From a checkpoint of a small spectrogram enhancement model: widths [48, 96, 96], 15.1 epochs.
Rows from block 6 of a small spectrogram enhancement model, named by matrix and row number. Rows with one number belong to one channel. Each number is 500 + 25 x the weight over its row's rms, rounded and kept within 0 to 999. All counts start at 0. Numbers have three digits each. After the name is the row's rms in percent of the matrix's.
After each channel's rows are labels from the 100 clips, of 14976, where the channel reaches its highest value: "strongest on" is what is common among them; "band" is the frequency band that holds the peak. Only what is clearly more common there than usual is listed. The data: single English nouns, adjectives and verbs, spoken by a formant synthesiser in many voices.
# convs0: first 3x3 conv (model.decb.0.0.convs.0.weight, 96x192x3x3, each kernel summed), inputs 0-95
# convs1: second 3x3 conv (model.decb.0.0.convs.1.weight, 96x96x3x3, transposed, each kernel summed), outputs 0-95

convs0.3 080:519480531486561497524496500516558470497490546498495517521500485504511505436527551546514505486446477495518491486471500487586534521499481488500537474524469447506508508499540489459529507504511495490508480494470543507512483554491467440456495512539513497469461565463490457513457518455511487494
convs1.3 087:463514519500471477505496508474461491479492504450508495524471447534469484502517529510499542480468505501525531477495484503497512492556518474490535488550505517537526492496515477490492505502546496473484506534466468505538451502497484535474505481516495561480537510521532487481496515467544460516
strongest on: /f/; thin (high-pass)
band: 1000 to 2000 Hz

convs0.44 076:530477501455495491490485477502490463510454484517523471498484436504502455502526506500491499431465499533499501532509499484498462496456460513480523488510543516480498495500498436536510513505518492513469550495494515529556451514495524525439499552453478470474505494535516508529464514451497557472
convs1.44 087:523458519491460497508486477471516463500473497501469498516519491507467515540485494494508491499502509530492481492479501549496505476474520424480458530479476549515482453508541508476486494450508467519489505516517520497512484499489516522448491463513469542494506459488468490471461542463478520480
strongest on: /s/; clipping
band: 4000 to 8000 Hz

convs0.40 116:474524517526493500494527493463534490468493504527537491421508494499494533513484541506467524517508499519479530469511520492472482454507493518455466487520516472517492528573496523449525494499489508515541533569565523482528524501535515532506523512494501551525520473519528484503470465495515514496
convs1.40 111:529502487472499434579535499531472508470496479514522545461509484476494477532531477485530482486539486484497515448491459495473504529504516492478517531503537512498507484513496482518515457521514468518508497484506504465523482497470507521490534474504508466463478494458489509492491455536521541499
strongest on: clipping
band: 1000 to 2000 Hz; 500 to 1000 Hz

convs0.50 106:498512516506483510492500505532499458470503491525539518510494491506517512531532506480482489484473500504483498519478484502546451532494520484505507514512544531503510539549521494504476499525505490482492524497489548500498498454537562559508504517521489506494472472495512494513509505499507561482
convs1.50 102:435551503488496438521517498490477470487500503465493507514508418529502503511491519544516541495499474520464521494523463470473494518534510511489507513514530529476511474462451476509504497495522538497485512496465482491532483457478483506435503497467490482504497497530516520488495480516527501491
strongest on: clipping; thin (high-pass)
band: 4000 to 8000 Hz

convs0.84 105:475486487502532509516467481466531496499521488523492505500535509513486486482479476529506526489501507489477480508501508505487502492505486481494483514497480496534492502491492526475491493490478498507476522491486514491506498525530488492532498495509512494494530497488504508523482502495525488496
convs1.84 088:513475463510509539509481520527522481517465489516518503471467504475426459491506475444454442535500502486507460448473496481527477481492499495503501519507463501480524500504507528482485498493482462510511463525498493487511520484421492490511501487501522518486454484501502474518505467464479505526
strongest on: rumble
band: 250 to 500 Hz

convs0.53 081:484511461520488494537486482500506489483512508486507482489518500520507516483532506460486522501589518491517531493438558519480502489490534494490459494513507514505510467499515508515479550507508501576483503507499503522539487424496486523526511467501531505478502530518553481501462513502508557487
convs1.53 073:472535498509455510450511522517512529454545548490475497482521535467510511537537506494468492504511528489541508526502470470499512519509504563480484499523514513542505514508464451514551495517475492508479517467529474469489505505491504487528505472487486512518562500492475508486498470541523527509
strongest on: reverberation; /t/; /k/; /ɑ/
band: 500 to 1000 Hz

convs0.89 126:491501478510472535504531487474483526465525488517533487484469491505495519491474547514477498528507513517474516511491498523477466498512518502510509462497513491512489520542489493500495494526455513506521537528511523524501520492497502508508513525490500515486505506511489492498487489513490512509
convs1.89 127:485521547521470463491516454488478510504542511495488519507492486494512488516481513480516530455508469505551527464479477481446516532520484515514495506540536501526483507509526473490484452516453512541522476470540487514485474524503503541497495503495486483533480519484458535487473476499567502472
strongest on: quiet level; mains hum
band: 1000 to 2000 Hz

convs0.67 090:461479465489514491502458492493496428465489493501513514540501534471484508527525469535514501505482532461514505493464526499580477538518534507517519483492504497479536527499502461546474501498491521468487537467460516461520491407502554478486499545474488480495511523463498545532504504528538522492
convs1.67 085:490527546477496566443510440501461533487527495524488508522533525503511493535523515545487498460495472499518536473531487499486472509509501524504510480503513519499533471540482511572518496542516515540499514519493513496542516515521494522482504520535507530503515496481549482509534520491516492494
strongest on: thin (high-pass); /f/
band: 2000 to 4000 Hz

convs0.43 115:468494558504522476479495522513495464437488547511519509470450505524502520474543502444515378538482518497512502487501497520511483512512541490483500500487545518512505492515487431478513506511531520481530503508498527474488496500491559514479518524521511504512516491495515500515473511494514514506
convs1.43 117:460493549500496557454475496495479470487483488506477475526515535520501548498495488508486496505446468502560505529525474500537521462511480510523511487483480490469554495522479511475463530493517507527503492530545494512525514469512474485481475519507482514527523510496538475530511508443529500527
strongest on: pink noise; rumble; clipping
band: 0 to 250 Hz

convs0.78 090:505490520536547540502430491512509483505533516498525460502509508545501512549496521491500529469456484551482509517495453475518481500489437461488527506517484496489492557509525518456510491532536468536482480498487516487515509476528438497488493553504478508489464481513499468513508522489526518506
convs1.78 099:491536548512520456503524486474491499498469516496511454555514461524534499531493505512506537479454478524490522500508431492490523485503522527520505459518509520503489479471465520497483500516510501482507479520528477518483489452514481478474451512579507486541505470503502523502509542519513498502
strongest on: /f/; /ɔ/
band: 1000 to 2000 Hz

convs0.52 072:487529521530504468451505508514560496473459479480529464487447517537479473516451484503496497512494488524544490452518499505526468505452446486486506445492476500547493554466536433506543470485477450486480514503509518498537528510517480497455505522528465489490512512486496505500498543491517507499
convs1.52 096:547475503474507519454527504499489503510500547519534496491513516472520543480515473513499490512476438482439509485516477494491512483489509524539496518503514494477492491437504555520471492548469529482486497465498519485499456512512452495450493523523522452490516506475541481492511498528489490513
strongest on: /aɪ/
band: 1000 to 2000 Hz

convs0.37 106:467527463495501550489438491495466484461545511435535476505481492513479525498515533526519450525509502557488519567533467510485474496513582480529534465517516470463489522553481466469495516558472539506521510536530534480485503501477464478491534490488526495522453483501496501456518494525450525530
convs1.37 133:498469486470472492499487512498551519499546482506562536527469469526485484503463489471497508502527484538524485488480501483476540458476495532501523493526508487466501521484509529463481502451451451518505467505508500509496479473470493552511500509500525522562497471509481508488491478451515487524
strongest on: /ɪ/
band: 4000 to 8000 Hz

convs0.80 072:512476488501499493517411494493496525546484479459533530517467504486506502524534485498438525479522522483448485524492510479511481468515488507505543527496526478475519499503505473493492509540529511480477550495500437534506504516488483482450519490497474497487509531573524489500521511448509523520
convs1.80 054:520487533456475493480481497473508501446496503478500531522449481517495539479548507455503512457495515496506512464492504558488458523506527454485471515541502512494497520510516466476471482515516519512477473507474534495502530498481509544472497491463521510490499490526529491483487505493560442532
strongest on: /t/; clipping; /ɑ/; thin (high-pass)
band: 4000 to 8000 Hz

convs0.90 085:517532477495466503492519512511508479521513497467530537471495495455476514516510525508520533493522537510501486493547528515537528502486484519433474535540533506497506520499480474519475525535536500482506524496514492502527521518515497481521515474514465496527511461491513500500480478512506462526
convs1.90 086:507477505521482536465487502441541455488540518516506496546530557485535480500503500534511499486440532497501473521497540525523489472490499504513498509473471491511492521475503495483488500460515501530544513499487553536494515464575497480482477490513482494518513497490485477477525492500491448511
strongest on: /ɪ/; /eɪ/
band: 2000 to 4000 Hz

convs0.12 083:430499525493527503497502495456530496486515513472523519506460476493502539471526541483502502486463535515451484541483529501520502475469527495476532455502556518488501515559512470505464496527535487506497505502494510450494492462470499521470505479494488490491478446497531479502511477493492547495
convs1.12 082:506532461441488493496540518503489502510478469492502528476446445511537504498480514505518512519489516524488491504464461478495458519554488520495495524508511540483499493518499478506514503561530519503538481491497523495511545465518465498464516476524540531463517529489557475503486463498500492512
strongest on: voice: child-like voice; /ɑ/
band: 500 to 1000 Hz

convs0.39 085:473442495511499494568446505536524485517524520492479517500484501538462517516525480512504481471514502463524516488439510508458528464486520522474514523502572515508474523506472486521513514482514493514485473499488468501499495471506491578468500493523481517464494529557556518523467533506526536475
convs1.39 104:496532491513476514481522537513511502505453543494495520475507507472500520541509477492490501504477568492535441486488445500501469505526525487481454487493486539528499505541414491513519490513502505485498472485486467484514502468473469495495483509469493532488502501496527510476507443548503495517
strongest on: reverberation; /æ/
band: 500 to 1000 Hz

convs0.21 107:497526502511507441468501526460464477506461522466485486480492516496482470478493472487527486502498522466472528503494515483511514462535506503460521497451511470498523473483500497462494461474486519471542480482472441501511517512507487485474490496486465509472494455538449483477486501485480491516
convs1.21 113:486531458552511528504479507534496484473467495541469494473518493470526518512462472500481483517454506467521482515490517475526507471489461516515470504515492492482523463488512478448489493459479497502508445472520523522529492444477435480515504476486481510470512519487465472505512470482481523524
strongest on: white noise; thin (high-pass)
band: 0 to 250 Hz; 250 to 500 Hz

convs0.20 084:502507498505502509507459504521549509453495468481516532518455507541500498481530525475481522527479523498515484497487491516565484502515525508513538520500546419497533537492529480425488503537508523483507537505498531484403494469517491513490517486473496508508514475518546513524482524522538482510
convs1.20 081:532496500530512573450548498466490536529488506502473495499517517509522502488468507494479483528466470499488501491507508512509478480532494535441496498525505493453489481470471507480514525525522489511454477482512488522496511499584473484498476476518505451512473503502504474526533521523482477461
strongest on: /n/; /i/
band: 4000 to 8000 Hz; 250 to 500 Hz

convs0.85 124:464483495491517460480444480455502497475448490502463493536489505524510445457494397498505484468503482448522476491508480514542515521504481486506491469497485473518506443435500492476499494468500506486495503495488492466467496491477464493489507432484503472500516475492495529529511491469535517509
convs1.85 087:514487481498487531544466519536499479475460494529510498468456488470454497493498468499456449527482497474493506487487465504538485468491506465532476528489457493486545485490497514482480494479490492484506489507472496501528462479411480460491514500489492534469511501492517473511497480479470514546
strongest on: /s/; pink noise
band: 1000 to 2000 Hz

convs0.31 099:521532483525473492490490502470467534505488472497493487457505514473499493513465490538513528522516474491489519500478478491458480459532493507488519458457509477540478503491446519441543460483482533502529506506498491484476515478490464495496504501450496514474528458512475457451472508495457494489
convs1.31 115:501533497537480559492481551528492492487496462435516440489532550496520515496497516471512524519507494477493490525497512499535526471508504481450521492529525523482512503478501492444485508493520514473473504521519501530506459496543484535500501453506509482482482513518491433461499518496489506518
strongest on: /ɑ/
band: 500 to 1000 Hz; 1000 to 2000 Hz

convs0.42 077:556471490488447485487462455461500464432521505469508477495495497463524478510526506528538571514504444505519480456490538502485543446500415485493517525513506430516504490513510493525499513524500529478498550521515455538497488518530549467478525492463479446513516550489532468512486489497512459497
convs1.42 105:488520520441538500527495430512486555505498534504496505527516479487480482480472515504476470536503472544492498486509471488483467479460510530497530484505528516474498492507468526540503517491464523504436511508459508497514508505491458527478504522514529456506471485544515509451502512528493524482
strongest on: /t/
band: 4000 to 8000 Hz

convs0.11 081:495508494468512494512508510512592493483440525502519515472534515525468510449476484485494482477531532547509512477509533513506474477447453484499484465521491487481530470489483479480497513518524455509476456504519560492461502508493523462412506523474496488490483474511529489481507467495501536491
convs1.11 071:542492461508529485490558465491481491485495509482489471534519514499490481490495524464496502495493481520476503496518481537495490527504504501454512504472513515467465499508462532531478547559544514462490531490533487479459506530551492484496480499511493454491511460493481525529512538560495509467
strongest on: /tʃ/; /ʃ/
band: 1000 to 2000 Hz

convs0.64 076:532457449547504488491456487483483512526455474500461490514471488523512483527519427483491498434492474483497503506466466496482533500512484494529490502511542474519511532468586468499489518483527511528487505478485476506527495458512509457461497509473509512479500518522511464511515529485514499493
convs1.64 065:539484543518471523461489477479490474479494479451497460504448508494484529488491472457481504485496485509442543473472503547496472513525523459524506516509484503469489510487477545473491468505510519498509493480488481507470545517485515502477461516455503473507443465507496485499485524475530462509
strongest on: /k/; /ɑ/
band: 2000 to 4000 Hz

convs0.23 111:474529540492504505482491517489513496530510501480526528475501504521471526509508536499520495526527493535550521501505524529521494490506522463467505500540518495502458512513514474456492532522547524511537533510506521474507486506496487485504532515530494504501475495544499469507477480494491524497
convs1.23 164:490505499500509561450461486518478468505532488469491449491494585473528501465490519528489477506490496491496483531489521508531505480473486482517487510468479497501520501505544527501465494482473479474545489485535527537487490510529484479470489516510528519499510493451508445530519492462484506534
strongest on: reverberation; /ɝ/; clipping
band: 250 to 500 Hz; 0 to 250 Hz

convs0.7 107:516567515546434499495509540512497499480493457498514485491506510531505514523492527522490503498500487547523527480521496544497470505499522478496519488491496495520514515535439498498506488514515502471540489520509500520482486447453504449484513495448482560498532466483519507511518495483518485498
convs1.7 104:514479498524538580439506491481520461525504518514528468493526572521508453482501499510514474550468485487496509525489492505536515483508488496467491521486491475466517520494493498511486507524537484500499510485525517486462469486584525479497522498532497493506489495489516470503497527520461497491
strongest on: thin (high-pass); voice: deep voice; /ɪ/; whispered
band: 500 to 1000 Hz

convs0.81 114:441511516516463451521530504506508476464455492488480486494468520493508501515507495460500510502463496520496507517520424495508482493538488533480516444510496465485506470512517517501529499494506521492533505531546485499471551503508503480456510476473514515534488462491517516497507497492499486521
convs1.81 091:511512524463477424597505529505452510479489471487516498499494454482527519492539506483559526480500489469523533505500443508521488503511498487479507505515529507499523500493522471499510466512534506482503494514518515480499483504504504496512540456545472519466530531494502491504516490530520510507
strongest on: clipping
band: 500 to 1000 Hz

convs0.66 101:481484470471492439498575476487481452449452493477497508512487492479497498512527495463508491491468503474523479528496481463549452494489506512462514493492511509450500468508495484526470496472482488492500495492497480469489493458463536533451504497470471472518464474503502517493480470487496529479
convs1.66 098:500532545462489475535510509476480500507501489500474519501441424485534509496461521545517507507485508509486542509533487522506477482550513505517494509482490515493544531492501453466521480516549515470498534471479507538503484476520508504467535542510482529455519505474522517501479491505485511527
strongest on: /t/; /p/
band: 4000 to 8000 Hz

convs0.77 095:488500535499523499545438545558531474476515515484512531522481515479522533512524515472524495520478547525477505532513506476546492533522540509460554530493538499506513494524549473554521494526531516489498513471485527476510526475478540506489488448537505508503471418479479454500465521404491499535
convs1.77 099:522475547484430512464504497489490504455532492484493467494504466477510513478530544508520539470473480486508498504521467556507472531485509513485509489492547504513509522532464459499480520536525546471517519489488516504515483496521516485470515496460525534491531461508534493471517498524553509507
strongest on: mains hum
band: 500 to 1000 Hz

convs0.87 119:488492505502497510508509501512519480488508482506543520494499481494507555486493530495478478514511492541529493508501506528499479502470488479508479504516472519537529538549492480519504523529544473520481497494500507509512475494511513485518493511517499501509533498475519504513499465500536522486
convs1.87 106:509483482527510527442489476506504479505524541499528491533495556509483444495539532496468481507501529489514492513521512481525480513503474488518507516486469478530502507492521509547518525526525440526485517521545523488467514497565553489532488507539473464530476484496498509477502529477502471500
strongest on: /ɔ/
band: 250 to 500 Hz; 500 to 1000 Hz

convs0.75 090:432521444582420476483511518413476528480499516510512480499496503510461523550442510493507513463475494478463514474500459525492539499508465456493442443508538495471512559557534453461481487460488500506514494497509489440503530497481497520469499524482473524499530477497476498514553513481514501500
convs1.75 105:507505510462472478574497536535497520472482482491474544489499478502507514484502556462499505498497535467536468509485503506497496481481489452490512482528503512505497521499495489462509503454507430468473481517492491525491453536477476511555486484462510462473508540506465480503507503492506467508
strongest on: /ɹ/; /ɪ/
band: 1000 to 2000 Hz

convs0.76 113:485520555546512493538477546540465533524504510499500470518510534514531539513527506487551517544525507556511522496511488527507507521532493516503525506494482496519509465504517524539524505519537515500537505504509496528499532495476531488508507469539480517502521478521483484505537528493497469515
convs1.76 086:529428492525451506510493497483489454496456463510509462481552536470495525512560493511527520482482491445526486500493479524528514502513503522477502504487510492516517534522533476461453473530518530502527509508512534509519503492490554493522512443510488535477531511499516494490499512506511489513
strongest on: mains hum
band: 250 to 500 Hz

convs0.93 111:497536489529457501499506532517502459481492455509545520502502512443469545523498531523489484516475502532505518501478492512526457511478519478508495511498473533511507551567478475536457500518519482477505511483482499517514459392501542425501491533478468528483529495434515505538517476493555478465
convs1.93 098:517491477541530555433516489484487469502508530515518516485527554517502463487513501532493455508503483498487498493511518503513490502473470466504500559450473485478495497498522512538513487525525454488525514468550514492483473516556524482486541482506466478511504505451491479510526493505491467496
strongest on: /ɪ/; clipping; whispered
band: 2000 to 4000 Hz

convs0.6 122:476495516488552510505477479501487497457514554512537503537461498518537519529515519519499414525469503517542491467500481508554517537510494476517487548513516489484510537493542429512502503548526521508511511516511496505541482491519498517480516557559484478514490517463499505535527479479543526499
convs1.6 112:513523471562527564483465503517470481464522504491506504440535559474493483505529490510466468515477496465503485512462510491530516474482476500490491505520477489514543467479520496495493499490497486499519481481505517507526446512473494499476498469486513524479531514487514423511534482484475514529
strongest on: /f/
band: 2000 to 4000 Hz

convs0.19 112:485443528492487490490514465506499516467496502493501511535480475523528509518470510496469478517496455508521460508488439537550515513482509502524483475444455482513496505508496492492497446514516463506465490448451488483459478464490457487468456497477481466477517481484448528520535450498533509486
convs1.19 086:519514427525523552508505510518452498524529503498533543495538534462476476462511533500473479516487532471478500477502476494511457507542471494494530490510500477513500499469507475528520515521573455493503487501506521517505462488527502492492495495499512441468480516501508463488539478513506492506
strongest on: clipping; /i/
band: 250 to 500 Hz; 500 to 1000 Hz